config.toml
noise_aug = 0.01
steps = 9900
final_lr_fraction = 0
Rows from block 7 of a small audio frame classifier, named by matrix and row number. Rows with one number within an expert belong to one neuron, the router's apart. Each number is 200 + 30 x the weight over its row's rms, rounded and kept within 0 to 999. All counts start at 0.
Before each expert's rows are labels from the 100 clips, of 14976, where the router gives the expert most weight on average: "loudest" is the band of the loudest frequency at the time of the peak. Only what is clearly more common there than usual is listed. The data: babble in 24 made-up languages, each with its own sounds, syllables and stress or tones, from a formant synthesiser. In brackets: how many of the 100.
# router: router (model.blocks.7.mlp.router.weight, 8x192, trained with AdamW), inputs 64-127
# gate: expert gate (model.blocks.7.mlp.gate, 8x384x192), inputs 64-127
# up: expert up (model.blocks.7.mlp.up, 8x384x192), inputs 64-127
# down: expert down (model.blocks.7.mlp.down, 8x192x384, transposed), outputs 64-127

# expert 2
loudest: 250 to 500 Hz (51)
router.2,194,179,180,185,161,176,188,222,220,265,155,222,205,209,169,239,169,192,168,169,198,212,175,200,228,232,200,193,154,267,201,176,222,204,166,209,220,219,180,203,240,185,176,158,225,197,172,208,211,103,155,203,200,202,200,195,190,149,215,194,212,196,184,167
gate.0,181,201,236,210,255,198,162,150,172,194,212,174,157,238,186,199,183,202,166,217,225,154,168,184,158,237,145,270,190,200,209,184,227,201,197,244,217,219,220,170,212,191,215,190,173,224,176,199,216,234,227,185,168,195,173,180,207,194,261,236,212,210,249,159
up.0,218,213,243,249,193,180,207,251,183,226,142,245,214,173,147,174,249,171,181,161,207,191,177,224,225,189,173,234,223,164,195,171,144,234,225,203,177,213,192,220,223,178,151,245,234,259,211,189,176,179,226,182,195,227,225,115,173,225,171,150,192,191,194,207
down.0,227,206,214,177,193,187,194,195,218,192,168,183,155,163,224,199,166,206,228,194,209,215,237,193,260,219,153,202,211,164,182,160,218,174,202,188,280,232,205,197,219,177,181,207,218,188,195,161,258,232,198,203,221,197,194,232,196,204,220,189,219,155,174,200
gate.1,231,184,185,227,174,225,139,198,191,177,243,135,156,258,210,172,209,221,166,183,215,278,159,224,248,201,214,202,175,194,225,219,181,118,206,199,196,240,245,217,157,277,176,230,213,210,223,206,165,178,220,209,178,182,122,309,220,194,201,150,207,167,183,215
up.1,221,261,198,207,167,199,152,234,210,189,228,146,164,229,161,241,152,259,185,180,143,216,199,204,210,214,200,244,208,180,191,169,212,216,196,164,222,199,141,242,142,201,141,168,193,177,191,189,228,154,213,183,269,184,202,219,229,221,208,222,221,204,181,235
down.1,143,182,193,165,215,194,221,210,190,203,231,186,200,187,273,181,182,218,208,188,217,219,177,192,151,187,199,179,239,163,185,200,112,209,210,217,177,199,202,238,205,200,235,168,197,215,162,223,204,191,197,206,230,194,184,154,217,218,224,165,163,185,255,216
gate.2,193,184,207,203,126,231,230,182,184,206,228,244,181,204,186,196,217,200,200,152,216,189,199,199,165,163,186,200,163,193,175,251,193,201,209,172,142,214,212,190,192,229,215,233,205,210,219,227,202,220,202,184,132,191,211,262,170,206,180,214,199,197,220,188
up.2,178,261,187,175,245,232,203,213,237,212,162,188,221,209,192,206,160,207,218,227,227,177,136,213,165,236,180,175,212,192,221,153,254,232,198,194,243,167,205,242,223,178,184,182,203,260,123,227,217,196,197,187,282,133,190,208,186,176,213,176,181,212,199,159
down.2,155,169,206,244,201,166,193,157,165,189,228,181,163,213,239,185,220,226,248,162,243,183,239,198,159,232,185,204,146,206,168,234,206,215,161,215,218,161,209,139,213,193,233,222,216,154,212,214,221,208,186,226,200,215,190,226,219,212,164,186,180,183,222,169
gate.3,193,182,257,225,218,164,210,167,194,171,200,215,141,217,222,253,221,209,233,224,180,229,198,213,159,242,215,154,195,152,178,236,199,125,203,179,242,235,216,202,207,208,198,181,250,211,203,207,175,173,178,173,204,199,197,258,199,228,196,220,202,239,241,238
up.3,187,150,261,192,222,186,178,165,198,217,216,192,177,239,209,228,257,187,193,218,192,234,186,237,185,234,191,154,171,154,187,214,228,138,237,184,251,219,222,197,171,191,234,192,208,207,201,172,185,189,163,198,222,170,178,279,169,213,202,216,180,180,241,232
down.3,213,247,214,175,191,223,183,183,201,218,208,195,269,256,217,207,146,187,182,186,171,211,232,178,252,219,232,220,200,246,219,179,162,196,215,187,210,207,185,185,184,215,229,170,255,184,169,179,224,120,158,185,169,227,221,212,199,198,208,242,170,178,212,233
gate.4,190,203,228,154,197,248,181,187,187,242,226,222,194,195,210,160,221,211,154,182,240,191,133,176,232,227,259,208,269,202,164,143,244,210,197,248,221,224,169,182,146,212,181,217,213,175,225,255,204,268,232,195,211,168,196,217,197,207,187,190,184,224,184,262
up.4,196,238,206,207,220,254,192,243,156,215,250,216,192,181,220,160,189,198,138,191,264,175,170,184,249,228,241,199,246,199,228,172,210,187,218,202,220,204,166,192,171,221,204,220,171,208,230,226,191,227,240,210,204,169,168,199,227,178,204,202,187,219,181,249
down.4,198,158,198,250,188,160,207,184,237,229,144,201,164,203,240,207,234,199,187,265,186,192,201,164,202,199,245,234,162,210,204,249,179,188,197,248,156,218,256,218,224,190,254,156,171,209,145,235,199,202,193,184,198,196,174,184,182,195,210,214,227,162,221,173
gate.5,174,170,173,215,216,190,158,272,173,189,209,231,224,216,154,195,187,213,129,194,179,193,208,166,254,195,237,223,203,181,228,189,164,191,208,186,200,165,215,175,185,234,184,178,193,167,244,224,217,260,208,248,226,161,125,254,220,242,196,213,185,213,194,226
up.5,153,207,223,174,133,201,249,158,203,219,186,215,200,175,206,201,253,208,254,196,215,180,131,197,122,187,210,161,235,239,206,184,223,163,216,220,216,173,196,217,204,216,229,137,155,173,172,161,204,169,206,198,178,233,263,167,169,179,176,180,216,191,189,153
down.5,240,238,239,225,181,212,181,215,207,214,209,155,203,173,209,231,159,182,197,188,230,230,261,206,185,192,173,220,193,262,188,241,119,259,188,189,202,162,255,206,157,163,196,214,230,151,185,216,202,190,144,170,199,228,183,120,179,247,220,224,173,256,192,245
gate.6,208,179,220,215,166,200,206,217,178,246,256,194,231,196,211,221,265,145,222,164,257,173,169,183,267,195,212,178,259,178,154,214,175,181,162,221,208,193,222,158,210,185,251,168,200,207,187,192,231,169,192,147,184,260,164,177,191,153,255,146,186,192,240,261
up.6,227,228,187,229,242,170,212,238,209,189,198,207,196,196,225,238,210,279,184,245,173,221,213,201,148,243,190,187,184,201,165,211,200,201,264,193,226,199,202,224,235,180,207,189,181,168,193,258,246,216,226,209,224,161,184,224,208,213,154,233,233,224,156,183
down.6,163,176,150,196,180,214,219,202,212,147,226,198,204,213,247,212,230,135,194,172,210,210,159,162,185,196,198,193,214,176,175,214,143,213,146,190,194,202,216,205,178,223,212,189,209,227,128,252,152,178,226,183,247,208,258,192,213,221,204,148,234,215,251,196
gate.7,218,247,215,223,217,187,189,207,197,177,233,192,212,200,183,179,182,183,184,213,185,249,206,250,237,153,207,191,146,186,219,219,183,235,152,234,183,222,223,162,179,232,177,225,255,144,225,261,200,185,182,150,149,196,149,180,236,202,177,222,194,203,270,238
up.7,239,226,192,200,199,201,204,171,207,165,190,196,222,181,198,179,175,164,188,219,242,236,200,183,202,219,191,199,152,202,268,228,179,246,166,153,171,216,190,182,207,207,245,258,240,126,226,234,205,231,254,165,210,204,199,187,221,200,175,232,166,171,231,232
down.7,211,190,151,182,210,205,201,215,235,242,187,229,186,273,210,209,262,254,170,168,217,116,167,203,170,214,210,239,236,180,175,198,200,103,238,208,182,198,212,173,168,213,205,166,189,203,257,254,233,166,220,187,194,173,184,200,170,196,228,224,242,210,176,257

# expert 0
loudest: 1000 to 2000 Hz (62)
router.0,216,179,167,212,209,218,172,245,253,269,241,129,204,219,166,164,181,215,193,159,209,205,172,215,211,206,188,270,235,211,217,213,214,201,248,211,167,179,203,224,199,218,211,225,189,235,229,184,213,194,210,236,166,179,185,203,150,177,229,218,207,204,195,163
gate.0,203,182,174,224,158,224,218,219,238,172,156,231,273,216,183,169,252,164,175,183,270,206,155,216,208,180,265,233,166,233,212,172,183,253,176,190,192,239,235,211,252,159,221,216,193,192,127,186,234,182,207,213,152,239,138,210,222,183,221,243,235,209,222,191
up.0,208,253,248,193,237,200,169,207,184,222,262,165,158,178,235,189,180,220,253,205,158,213,270,205,182,215,161,165,209,168,181,235,208,155,227,203,207,162,153,186,140,219,178,147,208,218,245,235,127,213,167,173,236,188,271,186,190,210,193,133,169,201,131,175
down.0,235,212,173,244,163,197,204,179,210,219,216,260,160,202,172,224,214,262,182,112,215,169,198,274,200,193,204,229,236,198,240,246,193,209,191,208,176,225,219,193,223,237,249,164,237,190,189,191,198,240,186,179,237,189,164,218,123,197,196,241,224,195,219,201
gate.1,162,236,255,223,196,218,193,251,205,202,221,213,171,206,171,218,254,217,200,184,206,164,227,153,191,250,175,172,235,249,196,199,216,210,217,138,189,171,150,172,142,208,159,177,207,174,228,264,188,173,185,144,191,177,186,216,162,189,268,239,142,255,189,196
up.1,179,195,168,160,215,195,165,128,190,208,184,175,204,179,223,182,157,227,187,216,220,211,163,246,194,148,217,260,143,179,170,245,206,192,198,278,208,207,222,205,218,220,240,171,166,214,181,162,192,223,164,203,218,170,208,184,285,243,149,195,252,206,194,205
down.1,212,189,190,241,175,208,163,270,242,245,239,203,194,206,160,190,201,216,187,161,243,165,178,197,198,238,218,182,249,172,167,157,190,197,232,228,182,237,203,139,167,226,174,206,248,208,213,240,226,170,159,187,184,192,172,171,234,194,236,265,218,198,223,171
gate.2,171,168,183,204,176,245,255,150,184,190,181,234,194,208,218,240,183,236,217,173,229,198,155,155,217,228,164,184,239,186,241,239,204,156,213,172,206,210,244,176,231,162,163,237,225,216,239,172,211,227,252,250,170,227,217,204,233,194,143,229,185,173,230,189
up.2,194,239,245,220,178,163,131,222,181,214,256,164,237,190,175,199,198,158,178,206,185,180,222,252,177,208,227,195,181,217,203,187,209,169,133,222,223,175,172,202,148,235,238,189,174,164,200,227,173,152,155,128,247,186,179,197,173,161,239,196,240,190,191,191
down.2,168,189,163,203,200,175,263,193,185,188,229,160,207,217,232,171,181,208,219,235,205,204,204,184,218,192,185,209,176,203,170,224,201,179,141,159,102,205,202,187,198,208,223,262,181,172,209,190,235,198,235,205,171,245,217,258,220,213,239,195,202,234,215,267
gate.3,193,217,231,198,167,165,221,207,152,212,168,228,174,175,215,193,174,259,207,199,210,173,191,214,187,272,227,181,120,203,142,222,182,195,201,243,200,220,191,158,212,187,162,220,191,223,219,226,222,208,240,160,241,264,225,232,186,223,255,242,202,216,169,155
up.3,174,199,156,229,210,152,188,235,182,229,173,228,212,188,201,204,235,212,185,186,243,206,199,233,155,245,175,165,130,194,220,187,202,203,182,220,242,195,144,196,156,192,190,151,232,217,241,231,212,166,175,136,222,219,213,228,201,242,237,183,192,195,181,168
down.3,203,169,220,242,207,133,192,185,220,189,203,161,216,183,166,194,135,156,207,215,211,191,150,190,218,224,122,189,175,156,185,200,260,150,198,208,266,189,184,202,231,192,256,170,182,189,201,179,176,210,140,222,193,231,224,215,217,196,206,203,156,173,184,191
gate.4,200,235,203,274,224,184,211,148,135,308,226,142,183,263,247,217,182,187,184,173,252,199,207,229,216,266,227,168,211,232,165,213,170,216,200,184,209,226,166,184,202,189,187,188,241,109,221,192,214,237,214,168,170,188,233,246,200,218,174,153,176,212,202,194
up.4,210,178,226,159,153,267,197,223,205,159,155,211,170,150,173,198,175,255,216,282,209,199,166,224,222,158,194,182,183,144,212,217,219,187,212,255,162,206,232,243,203,225,126,182,194,263,218,253,220,157,202,220,226,182,219,192,205,204,194,213,210,155,214,219
down.4,238,191,230,239,181,192,229,191,189,222,228,174,200,234,195,260,206,188,125,230,217,217,226,205,194,203,247,230,228,297,174,200,188,163,153,183,197,206,164,158,174,256,211,204,123,187,197,157,239,192,225,210,184,170,201,184,194,239,132,164,180,202,207,229
gate.5,185,177,194,230,175,180,210,154,202,192,233,190,235,214,171,151,223,191,239,193,201,149,222,190,206,206,229,182,255,194,180,157,230,189,155,167,209,234,206,239,231,195,182,228,167,202,207,135,233,199,249,260,194,191,155,190,148,222,215,145,231,183,163,217
up.5,178,234,194,209,221,215,192,244,175,215,214,200,213,190,220,224,220,208,186,164,187,215,165,215,216,203,174,224,163,181,205,234,169,221,237,194,159,211,228,169,144,211,188,161,195,144,202,222,144,225,190,139,171,185,196,240,218,182,151,273,175,252,285,148
down.5,236,177,194,195,164,164,176,209,172,196,199,195,232,220,161,200,233,186,154,183,174,194,256,224,243,193,187,154,236,216,193,220,212,183,184,220,230,185,166,185,277,215,236,273,176,223,194,181,205,170,245,266,190,232,201,179,216,198,206,102,226,219,134,183
gate.6,259,218,197,179,239,212,168,160,154,188,145,204,175,218,204,179,254,217,176,222,192,221,212,187,200,178,196,292,183,213,200,205,183,169,181,216,213,130,206,175,166,219,196,170,153,176,237,216,157,194,158,241,150,221,176,164,251,214,151,267,173,203,185,215
up.6,165,136,226,265,180,240,194,235,215,216,237,182,190,196,180,213,148,154,188,205,192,189,220,186,147,260,222,164,242,174,206,204,195,219,185,193,178,220,198,159,239,154,222,223,224,186,207,221,190,211,212,179,269,193,214,229,183,213,179,157,153,232,250,173
down.6,146,190,212,202,178,168,203,155,266,208,198,191,206,172,261,231,276,207,199,212,185,155,185,228,129,246,172,223,212,250,227,180,173,217,200,174,205,187,245,225,226,203,165,177,222,220,156,269,147,213,207,255,159,203,182,187,150,172,186,201,131,180,133,216
gate.7,250,235,181,229,246,202,213,163,176,179,163,243,249,200,193,222,138,240,189,217,171,255,232,183,175,265,229,225,233,176,204,270,204,216,172,154,181,203,154,216,229,191,152,210,180,184,172,205,196,215,179,153,207,164,154,160,216,240,198,210,251,245,178,162
up.7,218,192,206,207,257,189,213,146,171,170,167,227,213,184,154,212,178,214,207,253,222,233,234,175,164,192,232,211,203,155,169,279,212,222,179,194,224,208,172,215,196,232,184,225,181,180,149,204,248,229,174,174,202,183,140,173,235,230,189,199,214,251,203,165
down.7,184,156,199,161,160,191,171,197,234,152,218,222,168,210,247,250,177,195,176,144,206,177,190,201,107,171,197,225,196,180,182,156,193,172,199,267,234,200,189,210,213,262,235,172,234,195,164,228,180,241,169,239,210,215,199,184,217,237,161,187,225,160,209,208

# expert 1
loudest: 500 to 1000 Hz (85)
router.1,243,157,212,226,161,225,173,193,214,188,185,198,172,169,215,186,143,210,182,167,228,236,141,179,243,173,253,187,232,187,172,175,187,236,221,209,211,218,174,228,191,165,199,171,196,203,196,197,141,158,177,170,195,177,222,214,194,217,166,211,201,204,180,206
gate.0,187,187,176,208,139,227,210,203,215,190,178,175,238,180,217,152,251,173,219,194,253,247,207,175,153,202,209,187,193,206,294,112,151,189,206,194,179,215,197,220,205,171,237,230,214,208,252,158,171,223,200,198,238,209,194,197,194,263,137,180,214,179,219,212
up.0,226,206,249,178,197,198,216,209,200,165,202,205,212,206,187,165,199,202,229,228,165,224,204,236,165,266,198,200,196,203,230,111,206,190,236,144,183,226,187,209,241,156,242,226,256,209,232,192,207,150,232,123,215,172,188,197,163,213,191,165,223,166,241,228
down.0,216,211,212,218,193,266,188,290,196,216,163,204,179,206,232,176,127,181,166,178,212,227,205,258,211,185,210,216,221,181,216,205,178,145,171,204,267,181,154,139,190,173,221,190,209,196,239,215,164,190,208,224,241,180,224,221,243,179,227,187,169,257,166,165
gate.1,173,149,231,191,155,173,203,222,176,172,194,190,215,217,196,177,164,237,182,202,173,214,224,215,176,209,233,207,187,187,184,215,191,152,191,271,136,168,234,268,248,210,125,190,156,191,181,236,248,215,223,208,207,187,180,183,239,238,229,208,204,228,205,185
up.1,196,231,171,209,248,210,215,195,193,262,175,226,170,202,179,213,233,157,206,222,227,173,208,205,195,213,155,200,203,239,204,180,180,227,204,134,246,209,219,158,170,202,253,204,260,201,201,191,168,208,176,171,219,225,237,212,190,166,167,211,157,148,152,222
down.1,255,229,203,211,222,193,191,232,238,190,233,206,223,203,206,145,159,191,206,204,169,127,133,170,204,199,231,220,189,205,174,170,185,191,205,192,176,158,234,198,195,207,182,192,229,205,209,197,239,204,168,243,169,177,246,203,255,194,258,194,186,169,235,236
gate.2,158,163,162,177,233,132,229,273,185,212,167,218,197,202,250,214,190,245,205,203,234,210,241,216,245,206,201,153,184,200,228,157,175,229,196,181,183,222,220,184,150,217,145,233,133,168,161,180,195,214,168,248,113,182,198,213,170,224,276,136,189,205,202,160
up.2,120,159,176,161,207,167,226,227,222,212,181,179,221,221,248,174,162,250,193,181,224,195,225,194,181,183,207,177,186,169,219,178,195,218,210,195,170,214,207,194,186,190,165,230,156,166,168,194,167,203,179,215,178,195,226,189,176,203,282,166,197,216,225,197
down.2,142,219,215,170,177,186,181,153,174,234,220,180,187,217,237,149,207,214,192,205,228,217,124,234,189,207,163,224,197,234,207,182,187,183,185,218,217,209,202,197,184,149,191,186,249,219,197,248,157,190,190,213,223,173,173,165,208,190,180,166,213,225,216,207
gate.3,211,172,188,265,184,205,195,165,152,183,183,180,242,202,138,199,205,225,156,155,205,142,218,209,187,244,172,208,240,184,151,212,195,173,211,231,244,178,183,212,188,160,172,230,159,240,272,137,261,251,202,240,181,266,202,213,186,171,189,180,203,151,129,214
up.3,221,186,194,205,160,176,198,171,165,180,175,169,284,210,169,196,214,184,148,147,178,176,215,191,170,187,172,182,206,182,200,154,209,181,141,196,199,221,167,220,187,163,169,248,164,205,219,192,213,216,180,234,175,267,188,226,165,203,201,210,170,219,146,172
down.3,212,216,205,188,213,210,223,157,164,252,194,184,213,180,214,188,224,239,209,212,161,188,156,194,195,219,231,164,142,180,191,202,208,178,175,232,186,218,232,148,199,211,171,166,227,221,188,170,173,211,186,160,184,226,206,197,222,210,248,251,259,215,170,178
gate.4,225,231,227,157,211,170,177,186,218,231,210,228,148,169,210,254,206,195,241,188,231,209,198,208,208,147,180,169,200,210,216,159,189,155,216,148,211,204,243,203,202,187,210,151,197,135,137,192,206,152,184,193,179,232,209,145,194,194,152,188,230,242,239,227
up.4,203,162,181,198,161,206,221,185,207,198,200,136,155,180,198,228,237,192,190,197,186,231,151,227,197,177,186,182,201,160,181,204,204,180,190,190,144,185,179,224,196,176,228,209,221,212,215,252,129,173,217,235,216,166,205,195,196,149,211,229,164,218,179,167
down.4,157,201,184,173,160,185,227,211,216,208,227,196,195,237,183,234,173,189,183,185,186,166,215,164,219,248,207,236,214,202,197,209,216,224,163,155,156,175,229,234,248,210,202,215,195,232,169,165,231,193,246,155,170,202,186,196,205,231,154,157,250,209,163,215
gate.5,233,184,208,160,209,194,196,187,206,203,194,196,203,221,228,260,223,240,203,254,205,232,199,192,169,263,226,228,170,180,195,149,221,211,241,209,213,207,254,246,160,182,170,209,165,192,198,273,197,208,172,170,198,229,179,230,216,197,177,154,187,114,200,255
up.5,215,189,213,209,207,221,195,193,189,184,178,199,222,168,202,157,220,192,211,174,208,143,230,174,180,137,192,166,164,137,268,214,233,182,234,204,220,199,168,217,228,201,240,249,227,238,164,170,158,206,195,244,195,146,211,193,228,216,214,201,161,270,223,203
down.5,191,246,179,153,219,152,248,187,230,200,214,242,174,219,222,196,246,220,221,215,164,190,190,213,166,194,200,236,198,192,293,239,147,191,210,170,200,227,205,189,194,158,220,191,173,189,178,201,214,182,192,205,193,154,201,194,198,190,213,218,209,171,248,213
gate.6,216,238,250,262,246,211,249,224,238,224,137,183,158,206,180,274,202,231,202,246,161,230,203,217,201,202,158,136,195,211,187,177,245,194,199,205,169,213,217,156,139,227,220,210,203,200,184,219,241,223,173,189,195,200,233,171,211,211,203,148,205,137,195,176
up.6,248,179,163,252,194,214,202,209,259,187,157,144,181,250,176,229,165,198,236,186,234,205,184,154,196,178,198,194,187,195,135,200,229,188,178,167,195,260,152,153,224,188,253,222,233,152,207,228,235,217,170,209,270,182,158,160,202,222,168,170,228,165,190,192
down.6,225,174,175,292,202,192,182,234,159,198,204,260,188,200,219,210,182,227,211,240,210,183,201,186,207,222,191,208,210,228,196,189,180,209,160,176,189,232,164,190,170,208,162,156,179,203,235,136,163,222,249,160,251,186,201,216,175,159,174,237,164,215,181,158
gate.7,230,227,219,184,193,167,226,177,193,175,248,211,222,160,248,189,200,194,230,219,235,196,150,137,189,166,203,176,201,172,254,203,190,205,223,190,170,211,236,154,186,205,196,223,189,174,198,244,192,210,181,183,258,216,216,147,199,286,137,186,188,144,176,188
up.7,246,199,259,201,198,191,236,162,187,187,202,191,217,165,218,209,171,193,246,251,224,260,193,175,182,171,194,160,192,194,225,215,182,220,201,194,179,203,224,185,240,171,211,260,178,197,202,262,175,203,196,196,245,186,208,208,209,234,154,205,180,133,202,198
down.7,187,213,147,158,213,186,172,202,211,193,160,207,195,153,214,144,197,171,167,197,193,187,274,194,213,201,165,235,196,237,209,198,148,215,218,229,219,192,185,228,178,233,206,200,192,202,184,194,211,230,236,228,215,242,216,189,199,185,203,185,198,211,202,156

# expert 7
loudest: 250 to 500 Hz (52)
router.7,188,210,229,143,207,180,182,214,153,203,184,212,179,178,191,189,168,218,153,192,207,187,227,181,176,162,166,165,213,240,204,307,207,148,171,206,198,246,174,189,196,214,231,245,209,156,168,218,229,225,192,212,265,170,236,206,141,211,218,193,255,194,211,184
gate.0,164,209,252,238,215,202,226,214,202,199,190,209,196,209,184,263,159,197,256,154,222,176,203,177,220,200,222,206,273,226,228,158,260,183,204,244,217,175,200,202,219,237,199,178,198,209,178,233,236,197,230,224,231,183,254,171,219,230,202,174,250,210,186,181
up.0,191,220,267,212,168,172,229,160,183,207,170,188,210,212,194,233,181,181,249,188,242,205,170,176,217,187,272,189,256,262,249,153,260,186,149,222,208,154,139,217,177,244,216,177,163,180,174,220,252,207,246,221,218,174,253,180,224,206,213,218,231,230,231,214
down.0,183,189,162,202,177,156,163,226,239,200,178,195,192,213,224,188,202,214,225,141,163,228,210,198,212,186,158,193,197,221,162,221,196,155,212,191,235,215,174,212,175,194,229,261,179,176,224,172,183,185,169,199,205,213,182,237,191,201,192,196,207,226,224,191
gate.1,193,233,197,179,184,185,201,207,136,178,186,196,222,220,174,235,235,166,260,147,160,275,196,210,206,217,234,197,170,218,193,226,184,237,175,137,191,178,190,200,178,219,229,193,169,146,236,237,206,237,206,228,234,154,140,218,226,213,199,175,184,211,201,182
up.1,214,159,173,181,238,159,199,191,243,241,217,207,195,200,227,145,187,188,182,227,221,148,188,155,214,208,190,214,231,258,218,174,241,207,190,280,168,199,177,212,226,195,152,192,212,234,186,186,236,200,194,224,139,234,189,202,200,164,231,252,208,210,174,230
down.1,190,239,166,196,149,162,237,165,162,192,199,214,201,207,161,189,235,179,184,202,200,187,263,205,222,206,155,131,244,218,191,204,185,274,192,141,253,194,170,214,228,183,260,202,163,187,196,211,167,150,219,159,251,197,222,192,200,194,184,205,157,235,196,229
gate.2,263,185,184,203,155,172,203,254,205,185,171,180,207,234,186,152,150,212,183,218,253,166,190,249,226,176,220,273,242,206,244,180,183,236,177,207,131,161,196,228,224,178,257,249,217,197,217,182,162,201,205,235,279,151,194,183,221,209,191,230,182,187,235,201
up.2,225,191,174,247,141,182,204,247,173,193,171,238,198,168,215,210,211,230,193,206,187,183,168,198,176,185,211,192,246,179,211,242,182,249,209,190,150,202,146,177,210,182,177,175,208,222,204,146,193,200,198,140,178,207,171,186,175,215,191,203,207,183,217,180
down.2,178,181,206,182,166,203,178,207,231,202,224,227,157,222,186,213,203,202,166,180,162,188,165,202,219,197,182,202,155,204,248,222,207,188,235,223,197,210,198,215,213,239,195,243,147,246,223,209,215,197,231,247,188,144,162,219,215,181,212,234,202,225,204,233
gate.3,190,156,223,193,204,161,243,180,164,228,191,235,161,194,247,232,192,217,165,170,216,211,190,246,256,155,227,212,229,171,250,188,168,210,203,197,206,200,213,180,176,194,201,169,216,194,190,192,210,174,208,202,172,186,252,192,208,152,187,161,260,226,154,200
up.3,187,226,199,178,187,225,226,220,170,239,258,213,225,247,174,228,172,236,204,164,174,201,240,227,211,213,190,207,168,177,244,210,167,196,217,174,196,232,187,267,200,166,177,221,242,222,216,228,189,174,201,241,192,181,230,226,216,197,207,169,212,230,211,241
down.3,205,196,204,200,173,158,174,215,179,196,147,207,189,209,191,179,208,185,198,194,171,234,222,194,226,215,183,237,215,168,190,231,196,203,117,258,162,264,207,179,151,176,141,174,196,214,186,207,133,253,206,233,168,192,144,230,116,215,96,213,170,179,226,221
gate.4,251,186,145,194,254,127,236,159,179,147,170,212,204,187,245,206,162,169,173,182,234,188,167,197,270,161,184,198,173,235,160,167,211,216,153,223,174,216,259,179,243,187,193,238,245,185,192,214,167,163,170,181,200,178,172,228,193,188,229,197,203,200,207,262
up.4,169,231,238,199,214,230,173,236,240,239,190,169,170,206,247,186,202,211,213,203,171,183,201,163,195,251,187,189,208,204,204,219,193,204,266,200,204,156,142,184,183,183,171,180,148,235,194,211,224,291,152,199,217,243,247,172,170,193,206,191,186,219,217,155
down.4,215,189,188,205,200,167,180,214,162,166,213,210,284,239,213,163,135,271,175,147,212,170,146,184,186,219,172,186,218,202,151,232,174,196,192,190,199,205,255,219,166,224,231,233,233,238,198,186,192,187,238,215,205,219,165,242,213,229,230,223,224,220,128,193
gate.5,206,204,235,217,224,251,207,205,255,165,214,135,269,184,179,188,204,221,214,208,241,206,187,226,193,211,179,194,222,289,239,197,203,187,210,171,183,192,191,201,243,159,225,217,200,215,217,165,212,226,180,214,181,186,216,217,169,242,229,172,225,190,232,231
up.5,182,200,153,209,167,191,152,241,167,251,194,205,174,191,216,227,181,166,197,218,225,220,200,211,235,144,226,170,164,145,245,166,205,213,199,179,219,213,187,178,249,208,225,211,200,245,206,252,229,130,158,197,207,168,211,203,230,194,195,268,165,163,212,183
down.5,169,162,205,165,234,215,246,228,199,189,159,224,246,191,137,171,209,234,214,188,152,197,178,212,240,158,169,173,181,222,179,247,166,247,167,206,217,217,155,236,209,218,208,232,272,187,188,179,253,178,228,208,202,195,181,214,169,190,194,172,225,180,220,224
gate.6,176,235,175,229,151,238,213,196,183,176,197,187,194,215,196,218,222,217,218,201,201,237,197,268,194,220,186,191,229,207,212,209,221,200,188,186,214,224,185,221,209,174,230,226,204,226,167,222,257,207,209,210,200,213,196,200,193,211,207,197,210,216,145,169
up.6,196,145,239,233,221,181,191,227,143,201,191,220,265,198,165,174,233,161,174,147,182,176,225,203,288,227,213,240,215,190,238,227,239,161,236,201,192,239,195,186,228,213,181,193,261,205,206,205,221,133,236,219,201,167,165,181,155,227,205,187,179,230,185,186
down.6,164,271,151,219,238,188,202,219,184,170,230,172,219,195,216,167,184,177,214,192,167,172,154,217,200,169,252,229,171,207,177,177,181,215,166,174,231,172,221,191,197,267,242,183,218,153,218,184,153,236,178,201,188,161,179,195,168,234,202,165,192,172,263,222
gate.7,205,199,220,195,199,214,222,155,178,206,207,196,143,239,163,194,216,250,180,211,200,145,241,207,200,141,228,224,170,209,274,160,156,177,196,169,217,204,196,189,140,200,195,159,211,156,176,242,170,158,235,225,207,146,191,228,215,215,175,184,203,256,229,172
up.7,182,188,233,257,203,209,204,202,193,166,191,229,146,233,173,226,208,239,206,219,196,151,196,197,189,108,199,167,205,206,199,187,191,176,190,207,172,237,188,192,179,167,180,135,227,148,174,208,158,158,205,192,176,200,191,219,156,220,230,201,244,247,233,173
down.7,201,173,164,131,229,224,185,206,201,191,128,244,178,235,155,204,195,256,220,183,195,244,250,204,223,215,186,228,197,123,219,191,195,224,148,181,236,220,232,230,229,193,203,195,168,238,207,179,173,207,215,197,163,197,238,153,236,204,188,209,180,223,209,216